From a checkpoint of a small model that answers yes/no questions on an image's attributes: encoder norm batchnorm, fusion encoder layers 8.
Rows from block 2 of the image encoder of a small model that answers yes/no questions on an image's attributes, named by matrix and row number. Rows with one number belong to one channel. Each number is 128 + 24 x the weight over its row's rms, rounded and kept within 0 to 255. All counts start at 0. Numbers have three digits each.
After each channel's rows are labels from the 100 images, of 14848, where the channel reaches its highest value: "responds to" is what is common among them. Only what is clearly more common there than usual is listed. The data: patchworks of several textures. In brackets: how many of the 100.
# convs0: expand 3x3 conv, stride 2 (encoder.blocks.2.convs.0.weight, 96x32x3x3, each kernel summed), inputs 0-31
# convs1: project pointwise conv (encoder.blocks.2.convs.1.weight, 48x96x1x1, transposed), outputs 0-47

convs0.15:140116140151107137121157096119113135133115123147114137152107137205150104134158157076110159121131
convs1.15:119138131153119112137119149092116122138171147131161103099083169141103110148115123129132113139165098100105137149124178138139084161114097088156110
responds to: yellow (81)

convs0.11:093114188149173111131146120135131120089147081139102127142124145120084115122144104126093121132147
convs1.11:095140156128105163114117164117115144167168140108099153077142128163123151065154116117135116130128127142154137133127132152111149112189126127151116
responds to: yellow (72); rings (31)

convs0.28:144091095161118143105150128183138141166131168147130129151111104100170098131129109148114134129100
convs1.28:138103095099151134171120164139133094135133111091160132133159157110098161115144134143126113123122120135173165151135134082117090169132139125159091
responds to: speckled (33)

convs0.56:155098148126157132180126133119140144136110088078149108127136165100124150119125151103104118119079
convs1.56:135140100127100111168121143116113134114125098109095119139149136137102149171116136170116090162088161152155107169109130127179147096132145145158147
responds to: blue (88); striped (27)

convs0.72:097112133091111131137111099169165125123081138106146096118145145117125138156118138078122134099088
convs1.72:115115102139113155119143113080151106098106144073142163131147178138132113165128121141111106156121102114176135120150130160141148095125117180129122
responds to: striped (43); rings (41)

convs0.50:107095124114127107177132089130151109143087136127096139133134133150169132088116094145171124155146
convs1.50:140119132105097139110124071136109116163138123117107149189133150128115113125110160107088168136135116129135171171123119103125099123177123169128131
responds to: white (75)

convs0.83:149133120082097156111097145123105172135115155119131120136119109135111156073139103109163173123127
convs1.83:112086097124129111172120156135138135122127118129145155120130148099134154139160127125127120109083130188138160171161122107150132110179126111120077
responds to: woven (35)

convs0.26:173087158132105154121083143113111123138106158114171151150109112140131147140123155134174097119122
convs1.26:109099075147159133173140132138135122124091147141167086133155165123104122107146150118139138118098125191120160136132114137094129132168106100126133
responds to: dotted (28)

convs0.9:133138140119089140089097107093096100123138152079084130137097156108147145115115135144152143124095
convs1.9:123072103135153126176111156125141136104114160083128123135135156102115144140135136133127091126107116190105168139155119106134121118155118115132075
responds to: woven (48)

convs0.64:166146134109114119116095151145124122160115188111145167121078158149128138114139140173118110117127
convs1.64:117074129145093094156102148150123158122128113093128106132163115121101145084139125116117083120114132166147167097151143099125130151149093103133100
responds to: rays (43); centre pattern: rays (28)

convs0.70:085123107112097138135132120149115139129109171155131144113151096143100117139097138132119153121204
convs1.70:111089111155150148134099083110182109153149140135110136145132151077132134119131109134105133140125122128127139154084140127172098185100149108150130
responds to: spotted (31)

convs0.5:135140108121100116176150139152133170145140158082154113111153115171159174124140120110107118136116
convs1.5:151147084145101105113153088116105127116086124127078114156100119137146184137133117155174128132131129117108166139104127149105117152106092135105110
responds to: triangles (39); checkered (36); plaid (34)

convs0.31:123108146136107137145069118135104156131065110094120162138132109138131151145116143145108120093091
convs1.31:082122128159137163082138133140102062074100120140151092134130162138115110133104141157122111135101117145131110127105125169134116092143106150131126
responds to: rays (48); centre pattern: rays (25)

convs0.62:126104125152105144106135190109125140148138147099110104160163181132111141108124174126127129112153
convs1.62:099115098136136127128126107164137136155109118170079120104140104151086109146117117075083139164110149129122145130149135157131105154129137167174120
responds to: pink (89); purple (88)

convs0.52:097120137102110156124125086139117138091122179126115156140151113177127098120085128113122103113163
convs1.52:116127125138166148092073095083160130144093123132130128128148127118145116130127097162112139124117110106115100169106148096154149178165142100139107
responds to: orange (89); yellow (79)

convs0.10:143109101174099146103091115154121135157164113090152113137132154128121167137149164155119146095139
convs1.10:148149100167119140106097181129107097146106173156104168124145088110095159173126133124129122162087115100132131113152109133150115129136141122141114
responds to: blue (82); yellow (81); triangles (27)

convs0.8:132107140127049159150128158127121143108114148151124129101113129111109122099144095116122175161116
convs1.8:166123098148120109103139111112126151091126114117066104132075121122163181116154104124153094112136124130121140139097120130147135148096098161144106
responds to: grid (32); dotted (31)

convs0.34:159131146120157098151136135097130117144111091117132114142119142104140135120201134132142133144064
convs1.34:107135134102137106117109139113128176119152123103122084120138141088113140207095148166129114096149125132148119159086151134133133133148151135121165
responds to: teal (74); white (71)

convs0.65:163181127133110137131139155132138113150117106142138116160151094064121139120161132176147128148129
convs1.65:116123110132102084141145164165124114165139106105122157131127130102084164154140179135126149095158142104140103137100141111089117161123121123173108
responds to: blue (71)

convs0.46:140132172101121133109082165145119142119099160120156130121096140150111163123157108142090085109129
convs1.46:116108116145147067092120127155111128135129128170123106096101102136084114092161149169153118103143116099162155141160097127146149150141149143118134
responds to: crosshatched (49); scaly (28)

convs0.84:143162159123083108141155097102151144111090134122116121125103099123175097097104170138142124134129
convs1.84:070133112111171164139127134136116127128113126128095156123139099114098112128104115117117171116186147147119138149132137090122124094096102180159122
responds to: green (77)

convs0.20:103081094134147136134134185125103112153134133155131142150128170171118144131101112089131153144115
convs1.20:150121125151114135157141120139120111123155125169125153173133101138094138139118149106060115168129119150083142166126110134106155135154115181118107
responds to: red (82)

convs0.24:131090120126055126161127154132122163103124164141136125120097133115099121129141115121141172168123
convs1.24:168127094140146105102150118106118149102116132129076105137089109148163191118129116146162126120123114134110151141091124137126124153089084160142113
responds to: dotted (30)

convs0.61:153113116085085122129140113161174138158127160116170103096143147154133147137117131097144143112097
convs1.61:134076102145127079111149160089191183147121174129147157141135141142128110098139130139120092115139138126147146135136143147155141117129123140106151
responds to: plain (68)

convs0.14:132119098118126140124105168146131139080135129114172146105161119080108153145081121157108110109147
convs1.14:108140100157142079122082101121168111157128124091136156143117117104085131136118123164118122138091155137102089098091105111145145170132129142143118
responds to: black (76)

convs0.86:174162100128122137105143146092131115151164180146153131109107151154166147105140117158137121140150
convs1.86:135160124185090125143104139124160166144150152131115135169168130133130128090109144103184136101100138112170106129129166149127137138130101132099120
responds to: rays (32); cloudy (32)

convs0.79:145121113110154076122121115120144170122150146130160126160115127150085128157114149133190144124156
convs1.79:171137096138129118099121129122112143105138088130069111135093141131156192088156136126151107112143137132110152125112120125180132133098106150149106
responds to: grid (34); scaly (31)

convs0.13:135105077133115123119099111159078107146159112142168125113116161143120175144150117119120156102121
convs1.13:179139142181110114134126156145110110129116143130103150118121106067136113142095123102106110141121115137170163141156105147112139163154158132151169
responds to: yellow (91); purple (83)

convs0.32:161111108072144100145114160107147136147082160120141151102129114117155163139125085136114120146139
convs1.32:132132142133143064093124087137141111174174081128126099142101129119119134111079120108100113098117151134178142116142137124126130103146122122093136
responds to: black (83); blue (75)

convs0.35:143139103122177080085128092124148127150154127114151131165148140148137139155110155140160089115139
convs1.35:179114098147131121093143101110118139117124101128059097123105132132160179095147132146159106113143122135099149133103118142131132151098095160146115
responds to: grid (28)

convs0.40:158127103130111123163113179136107155171113166131181129108142120148145117120153138126132082154130
convs1.40:128100082119114137127139154154141140147143086133144127121176160117108157092154146139138112136080142158165151147154112116133129143132100083132076
responds to: spotted (28)

convs0.7:160115141145109160083138129148139072146115136139115141122160133114190130108136112119101101123094
convs1.7:169123090147137107104120124112118135107120099125062091129093124128178158117163113111144107102148128145117143142100141127142132145097085162157118
responds to: scaly (32); grid (32); dotted (28)

convs0.75:148164113151084165121142115110097179114138122126148120137105130134120112110120186104123114094098
convs1.75:115114120151144149167101119144081163103111156126127142074131114126102125149143150150138098179158128132079113114126165150138091095106118133148122
responds to: blue (86)

convs0.36:140160125128078130167139113147140122153107123155145087163150135138144150106140171145153112093099
convs1.36:131095110128113076105157128112108145120136179133120176144155135127076115166170101131136151112150109156116106152146144092119151126107128111159145
responds to: white (85); blue (72); spiral (32)

convs0.12:134150122101136119152130202133159134116117110119112109147131112076135130130071138157154135136112
convs1.12:120143118116136087165177119126161100150123110093149125133130105124053148156118105135131137095125126142092086104118124134124159123106129151171123
responds to: black (82); purple (82)

convs0.93:082137101099124124100117157128125123106117149117114091118089078136103121112154108137133072117103
convs1.93:147109105087142125119153101130107114075134134153123147115120096116119084127115151123168177118158117123168107081146124129132129142158151157105087
responds to: teal (79); blue (72)

convs0.78:098138116102148156147135104112102129153130176113129147135142090128097137128208141124107112134130
convs1.78:140087106124164125078146139090125119122143112115126081135098104102090113142148162129125169130129134095165107154123178120131126143158124086130121
responds to: teal (97); green (93)

convs0.48:125162120119109082139114116124130164175167131132155109113150102167113130153113157141167166122120
convs1.48:125157093140128118145121086123129133117095151147110117167118114112153173149121086155163150115089125123118165125118169162066110130126115148107134
responds to: plaid (42); checkered (37); triangles (32)

convs0.74:153122085106153122141119129103126120145132104116174149114104118178138116096114172115159113092157
convs1.74:131120116138148128146100139119128142119135125102140117117122147075139145138131105115093122132096148190095124147184154100120144094152117129112059
responds to: speckled (33)

convs0.4:157115119136172108123128151108117144149144075128140121137094139129139142144153112090126131130053
convs1.4:163132114091111128155103132146117166108144131130099102104176121096110107170082110151079109102140144133130123173102123168137154124129140145125146
responds to: pink (82); white (71)

convs0.69:132138074163126129110155148088104118138173118139100135137107083140149109112110127153163152150143
convs1.69:114097134174118145149090117113105125123154119100160118120170108150143147120097138087160133114102097103140090134105125188091119139103111148138111
responds to: scaly (43); wood (27)

convs0.90:134148171104131136131129178103123155146141135099121127152130130177125091130102120118109105126063
convs1.90:098156094109162115153171122156114125105188113129122132117131124168075123112115098130134094122173133147124137129152130152134136188124145147119138
responds to: pink (81)

convs0.59:087085090122129117132112131129132109145141142119141136101154142061117159120131107179154126106142
convs1.59:127119142152114130105172114126132079192132109127176118137094135087126127170126095148129143115138138133125132109106140137146156143131109104191108
responds to: blue (95)

convs0.85:130092103128125134129104084114123151145135161099142106132099132129164143181118183160149113133114
convs1.85:137104087120170124178124127116141138125103161110166113128114162106116166129122108135135134139104156142128164177152129132066117118133147120113081
responds to: triangles (42); woven (41)

convs0.47:143121130107141081123105137132119111108115163140102117145096089171136120106146092139135083127178
convs1.47:121108116142122114151095082106080159133165166113147127107112068129128126088142119112085155102112130126129138151120121089125143112174114138127103
responds to: speckled (29)

convs0.53:137168109139099142149086118155146114151123161123138121149103162148133201117135123135110122094135
convs1.53:147134162115107110078125114141158120129130162164095124116142121085087127108134101103161103116090137145182145141152108156134118116090124091138124
responds to: yellow (80); plain (34)

convs0.37:134136113130130102155084087151129098137103128170148144116100100123165173125112095159153147134115
convs1.37:134140149119141082116113108132096091130145150149114147140127161116133165119088152107105149146145088150176100155107107090102152089146120129153105
responds to: purple (82); green (71)

convs0.1:154138115142135125071142090123146084164136119129117150138165151117175147123105130119114086115105
convs1.1:173144094139131112100136097111117148114109115109074095134094125116164189134147106131149120130140123121120150123114114144118135158093075168145117
responds to: checkered (30)

convs0.51:151158118099124132131159132137173105143159181144151097091124184128137130118144112099133121134149
convs1.51:124153115175074120119141115127135098132114130120135153081129164143108111160152139107118128115163140108146157149111158104154158112150149187111101
responds to: rays (44); spiral (37)

convs0.81:141144151142112126145079120114113144131075128104134114137128099145178169088128144170122132098127
convs1.81:103115108114140124116100133127074084106121135116121164133148118134113170132099112121138184083134136162126110158139080127146114117101085129161135
responds to: scaly (36)

convs0.71:090149108150089129105140111168114125124099139155117108123127101120136152118085139137125134107198
convs1.71:113142126134166139118094062135143123106148179133098121124160148108126110142106106102095140128107139123156148115079110119148079162107153127143124
responds to: red (80)

convs0.27:143107158131109130113075126134087144129083135102140179156120111134119162134120137167121105102104
convs1.27:122092124119108127121113139167093093093075122138161160126099157158117128121148109131121127123131157146130104152122142156090139157167101127116186
responds to: rays (63); centre pattern: rays (31)

convs0.43:088129122153057126155126135126141135155109135141148122065102106131124100133127131123154155112102
convs1.43:128120091128150126163111145131130113116122160126145132157136126106122172132125078149127127116093128142151188127130165117052110122126133147108086
responds to: woven (35)

convs0.23:096135106110123110080116181123109110101116133112125101118088093150119133114113119094128075107126
convs1.23:149115117091121123112125089143129113085128133169168153063122102126149097141099111143156134115147147106128103114168119108122161182140115138120137
responds to: red (77)

convs0.88:099085131135115127123092094133121146120089084099131133145150091130105142151104152150141137102080
convs1.88:125096157127135163157133097139122130108077129061136118118109165134129092157115090115124105109118120145168120141134113159117112159137112126136181
responds to: rays (49); triangles (29); centre pattern: rays (28)

convs0.94:137103108175118074115129128103147136165117133094137098097113144129151160093163141157136154122138
convs1.94:143139135139102135124118147103099113170120157098138108124130093114133127150101108111143136076125194157153170139152096116164129109110103133150163
responds to: pink (76); rays (27)

convs0.19:049113118126136098080123155118138124131128142109120119099096123135125140118101137089121130094093
convs1.19:159107100098127163135140142131132093094132168162169142143117091136164117142069114113136118148139133157104129087139151127155158121141118172147135
responds to: pink (78); orange (73)

convs0.76:184153125125090127143128130110131133143141183114134105117103126167123104070096132140152128122109
convs1.76:122144119107118144128121120130175176137133135142125113145173138141089142071120131093190144114143143127135094140148164148155128145089094125119108
responds to: plain (47)